From a checkpoint of a small image classifier: held-out accuracy 100%.
Rows from block 4 of a small image classifier, named by matrix and row number. Rows with one number belong to one neuron. Each number is 128 + 24 x the weight over its row's rms, rounded and kept within 0 to 255. All counts start at 0. Numbers have three digits each. After the name is the row's rms in percent of the matrix's.
After each neuron's rows are labels from the 100 images, of 14848, where the neuron reaches its largest size: "responds to" is what is common among them; "lies over" is the class under the peak. Only what is clearly more common there than usual is listed. The data: simulated stained blood smears. In brackets: how many of the 100, against the usual share in percent.
# u: gMLP up (value half) (model.blocks.4.mixer.u.weight, 256x256), inputs 160-191
# v: gMLP up (gate half) (model.blocks.4.mixer.v.weight, 256x256), inputs 160-191
# out: gMLP down (model.blocks.4.mixer.out.weight, 256x256, transposed), outputs 160-191

u.121 109:077137161145128127127126110133127128111139129131141179144162127004123105140126128137127128137127
v.121 121:120100130148129130128124184121144149128132130122129128126117173121131127129127182111128130125099
out.121 092:127043129118128129130128102066147140127104150111134133148129106128121110128112129034122126131123
responds to: two lobes with orange grains (51 vs 14.1)
lies over: large cell (52 vs 10.3)

u.89 098:101126123123127134050106128109126194125123132070130159120128127150127128063132122104147130129105
v.89 106:131054204133127128125130191175133127133126127134135129126130141126129130080124128132131099145222
out.89 135:143147158125135128143129213130119094128128130127117129127128129107119138129064159131117127109136
responds to: lobed nucleus (95 vs 14)
lies over: large cell (40 vs 10.3)

u.49 106:124129129102080123230130155069139129158128132131088149122139224142125125156115125128099104127138
v.49 083:126127132136171125139135119127080130147127129139187127122089104103128164127119130130112109119126
out.49 132:129203104124126129126127125127122136093128128130127106167129000145128134134118124106133132145128
responds to: two lobes with orange grains (63 vs 14.1); lobed nucleus (32 vs 14)
lies over: large cell (81 vs 10.3)

u.5 102:143138128125084128131160166118128129077138116231203188124128128129125173102126122127128123126128
v.5 133:124148129120130188128210081124129136127111174112126128158112084130130147131128181090138122171121
out.5 151:124123129118128067134133120125110128116128128062129127120128129174107129127142116126126130146128
responds to: dark grains (82 vs 14); crowded (69 vs 40.2)
lies over: large cell (40 vs 10.3)

u.126 106:200125188137132128129127126126129128123126130142132121139127120129128127123130125109130121118129
v.126 125:056133009120121128128129151193157127141125124128129110098182140124126128073118134131126118119127
out.126 113:127109050160131130129076127141155035126154122155123139131124110099135128129126129147125019126053
responds to: crowded (92 vs 40.2); spiky cells (56 vs 14.4)
lies over: small cell (54 vs 25.5)

u.225 129:104071145127147145154130088128126129128127129129126130181128124127113131119077149122107128140152
v.225 102:128126131122098129112138121122123126150126140203071126036117152130157085128178090160126128138156
out.225 137:129054128116132129149079112131113158130129128124135128039143128123113082136128162190127128125135
responds to: lobed nucleus (47 vs 14)
lies over: large cell (65 vs 10.3)

u.244 111:123160132129107128138107128125128124130136143128136129119125104128124124118129133132128092132131
v.244 107:123096120129131112136138127151126070121134112126126135134134133068131074116136123131122155125129
out.244 090:129128127123098130120131127129124103133095129127119130156175129128129091131137130151132110143131
responds to: spiky cells (56 vs 14.4)
lies over: small cell (71 vs 25.5)

u.46 135:150224140123101123134182130126111129150130034117152125148137065140145125123146161111154122115126
v.46 135:125135156130138126128127119221162127119105126041125122147127117128122173128173190132128131111126
out.46 124:137137129128126124169173127142128127126133130150130127122121129043150110131130096134065185102106
responds to: dark grains (97 vs 14)
lies over: nucleus (55 vs 3.5); large cell (45 vs 10.3)

u.135 156:124109133099146131130128129106108103143173128221170128127137230136106120127171131197146134130096
v.135 135:153124211175146127134109166199128121126113128143109131159113128120117127129152136151175119127143
out.135 128:128109118167142099114128192123128132129176105119139123122107145139143123128141070113131128131129
responds to: two lobes with orange grains (98 vs 14.1)
lies over: large cell (26 vs 10.3)

u.166 125:130103104110101129186111136120125124128135127192126123167127129109127127119128112140133128129124
v.166 150:210178129125084129132125157127125129128121135134134131064127153129154126127130255129133129128128
out.166 139:208130129130128130103171128132124076130123083121132127114120129178131129128127130124128133128126
responds to: lobed nucleus (100 vs 14); crowded (65 vs 40.2)
lies over: large cell (60 vs 10.3)

u.223 113:131151172135125123126126127128140090118136136114129220127117131130172115126131124112123120079133
v.223 111:122171070101127127118107137130154129141136153136125124122129126130129129133105158131122127128076
out.223 115:128119173128125156129125100127125126128128128111135092126121060128156131135125136128123192130169
responds to: spiky cells (79 vs 14.4)
lies over: small cell (74 vs 25.5)

u.90 130:124136133125078138128128129128117126129128083131114129127131158252039213125104104119120026127162
v.90 109:041128123124141154127202126130132148093145141124138129128133125154180133057129116059126137133122
out.90 120:128058140128144111126076154124125132134146142128117129128126103118127147128124126129068129132084
responds to: dark grains (100 vs 14)
lies over: large cell (88 vs 10.3)

u.123 113:146114132133113128145126116136135124126149121119134149128128134130101126166135101128127117129143
v.123 111:132127128124096128136118168127136127078115139081140140144117128131125126128129132130144127128116
out.123 117:128116126125134115132126190143159101088126127112102129088124128131112125129128225134126130125132
responds to: no large cell (42 vs 14.4)
lies over: small cell (53 vs 25.5)

u.106 146:130148132171131099127129127126129173179129109128073060124128133127127129131125123131124129153112
v.106 122:130096129072134128130123128146126120124127127239214126135127130109129154126177127118130160125148
out.106 133:117143126122127120125139136114126128127126138136091128112121128222125130139000053119141115136128
responds to: lobed nucleus (76 vs 14)
lies over: large cell (75 vs 10.3)

u.214 173:131081129128111123126080132131129127130132120134117125129129123143128125110129153145128141078152
v.214 135:134124142121129128142127138140130127059104122120135128115130126057128143119127128136127127120119
out.214 143:123065096126127134132127081133134128091126139133124132148127092152110126135196102118129137128146
responds to: two lobes with orange grains (84 vs 14.1)
lies over: large cell (62 vs 10.3); nucleus (27 vs 3.5)

u.148 131:207227127177112203127128122129153127179107071158127072128211125130126127130106152129121159089126
v.148 117:141090133123132091120120149182121140088132165133148135128121128075129140141120132131131117127135
out.148 116:129130126128130115086132144115121130200145127140130128104126140134135124128115112141138083177128
responds to: round nucleus (62 vs 14.9); kidney-shaped nucleus (37 vs 14.4)
lies over: nucleus (94 vs 3.5)

u.12 129:129096132120128133139229138128128111128126077128128126123133086131133160110120079130104127129187
v.12 127:130103116127124134081120131129182128129153126130125124128129128192061111128115121129126062195127
out.12 133:128115128123111128129060130115126120127112127126126129150131122097119127127124151130158091125128
responds to: dark grains (100 vs 14)
lies over: large cell (29 vs 10.3)

u.234 138:124137126128116127131128141102133116093101165154126128126120150129145131135128129129125122106129
v.234 139:130109128128255128130127137135123188132128130013122116134130085126157133127102164120112128133128
out.234 127:127164127128138140085126126113100128126184151134090128128129127125140118128128127083075126113131
responds to: two lobes with orange grains (34 vs 14.1)
lies over: large cell (36 vs 10.3)

u.28 105:130167139126127124125127127121122179129131127128140128132143103120128129116124121128116130129132
v.28 117:129128071128127089142128159130133132125099195130163128131139127118131128086127099088127130128209
out.28 089:130124133121128140130114132130122121134121206164129121170138120127117129123127120124129141162127
responds to: crowded (70 vs 40.2); teardrops (58 vs 14.2); two lobes with orange grains (36 vs 14.1)
lies over: small cell (63 vs 25.5)

u.183 049:126132130131130133170129127128127129248129127155129029129128090129113128127130128128128128128128
v.183 039:129128128129127128129129044128134129127127138128128125127132128131127054125130132126129128128126
out.183 056:140129128128128126128128127157128129028127130128128208128145148207114128128128141128128134144128
responds to: dark grains (72 vs 14)
lies over: large cell (52 vs 10.3)

u.219 109:130125200131110122127130127129129130064126128118126169127126124144108120153132128117127133126163
v.219 098:221128128141132184127119140103090120120121127132107094122084118070115134131128126094131093131089
out.219 155:128132145118128162130128122091130148124137076098147132128103111122132141127129143127128174114157
responds to: spiky cells (72 vs 14.4)
lies over: small cell (77 vs 25.5)

u.72 107:129129115126163114116114133126125176080128008126127131135127097128147111128119128115121128126131
v.72 129:131112128103123125131057123127111105127123136143146103133114129127114126130126129131188136129130
out.72 092:127128126149064128128127131170123098133128160158146130127128119149137136132129130102130119147149
responds to: crowded (69 vs 40.2); spiky cells (56 vs 14.4)
lies over: small cell (88 vs 25.5)

u.193 100:121116125125161130119155127124197113125130129081128132118166140149137128134125122135160131102133
v.193 109:124120117128139131134126146128127114117142142127141118127210140113128127122113109106133131125135
out.193 097:186180121133127131127132143114120143128140127104127132115131139147128112128126116118128142127119
responds to: crowded (96 vs 40.2)
lies over: small cell (71 vs 25.5)

u.120 101:159146099129163114134143128096120127167122187123180146127118206116135129121123141130143117084133
v.120 096:116154129129123205113129170130123138119109098066129128128098129129144129135140118147130165108130
out.120 083:127138094137113158130127127128128133091123113144135126166127101128118201128129113131143128127139
responds to: no large cell (55 vs 14.4); ovals (34 vs 14.3)
lies over: small cell (64 vs 25.5)

u.61 122:127244116122135136155128142132124161123108107129132117126123127129131128128167121059135098162119
v.61 115:127129128121087144130160132128129085129126165129124088131105135134158127091128116155150137127130
out.61 092:113131130128101123127138126130136102137125133126115110124112130128082131127120119135127126128111
responds to: spiky cells (64 vs 14.4); no large cell (34 vs 14.4)
lies over: small cell (85 vs 25.5)

u.184 156:137114128126129131133120129128148112149127128117128130118126204102136125122135104129126130116152
v.184 103:130147134127124124131127128146121129129126089146162122114132123136130166126130111104120113112131
out.184 143:143251100128128106116138125003101128131147069110128128096128128153125127128153111116124128135115
responds to: two lobes with orange grains (67 vs 14.1)
lies over: large cell (76 vs 10.3)

u.233 107:128128102125128129129153132128053124164126129127084125096141139117139129129135129128138167129132
v.233 097:152125138130136139144130112127124133126134124128126107143129127125125129112125128132119123116132
out.233 093:128130179129128141128130128131131127132141124119134133132126121129126126127126128152131129129075
responds to: crowded (85 vs 40.2); discs (64 vs 14.7)
lies over: small cell (93 vs 25.5)

u.197 143:091129127176119131133109131172144107132123115124128129085129163096120112111128145144122099047131
v.197 128:141133129114098127131128123123128124122127126156130129137140126154091143123121180125116129132122
out.197 149:014081131132123114119127109087139160133119131127025127097129147142130074128078130135119121108074
responds to: lobed nucleus (59 vs 14); band-shaped nucleus (41 vs 14.3)
lies over: large cell (69 vs 10.3)

u.207 117:127120128107125132107122109131136124202132129127090127119130162131058117157145123109128112121129
v.207 112:138095132135145125129144116152072130129128121118147113126129137125139128047128085157171131135124
out.207 107:119131126132106128141144077130112129126128127127125138115125131087125121127162120134128129044126
responds to: round nucleus (53 vs 14.9); kidney-shaped nucleus (41 vs 14.4)
lies over: nucleus (88 vs 3.5)

u.115 122:126050158129128104139131053193128129129109138127133129123122142109118116127125126149127129132167
v.115 127:137124129120122128127128125150129127126156162130146127163126087129117092133101128122105111182171
out.115 130:119185128133127095136128125140113128128126124132122126147129111104134123129119052107116121165126
responds to: dark grains (99 vs 14)
lies over: large cell (32 vs 10.3)

u.48 098:128159129121127127129121078113070152151127126127116128126130161158128147165140117112137109136114
v.48 090:127134114129113135146044144124132107131127129128130113167099130129136126127127129150112123070129
out.48 108:127189101146129162128131207124128133125107121130150132127127114100143127128072126125178128134138
responds to: no large cell (42 vs 14.4)
lies over: small cell (70 vs 25.5)

u.21 094:127133130145093128117130152127128131118138140205135114123122145124131129111130128129133133137128
v.21 138:125134091105129116145186129122123106125110128073127119137123209132100149126130118116131132092131
out.21 137:129200129124111127171164123128122128133189135104130128133126127135128130127104130134107128128127
responds to: dark grains (46 vs 14); spiky cells (34 vs 14.4)
lies over: large cell (34 vs 10.3)

u.181 163:134145145132096127141186131137113125124070096158129134142124132125120114181186132120122120132131
v.181 127:218130128135125113126212127140165113060133127128149109129134164137126127162145126120113139121128
out.181 139:162117155166139122139114147140112127137129158119130148151124126117127109127128127127124238143109
responds to: round nucleus (100 vs 14.9)
lies over: nucleus (31 vs 3.5)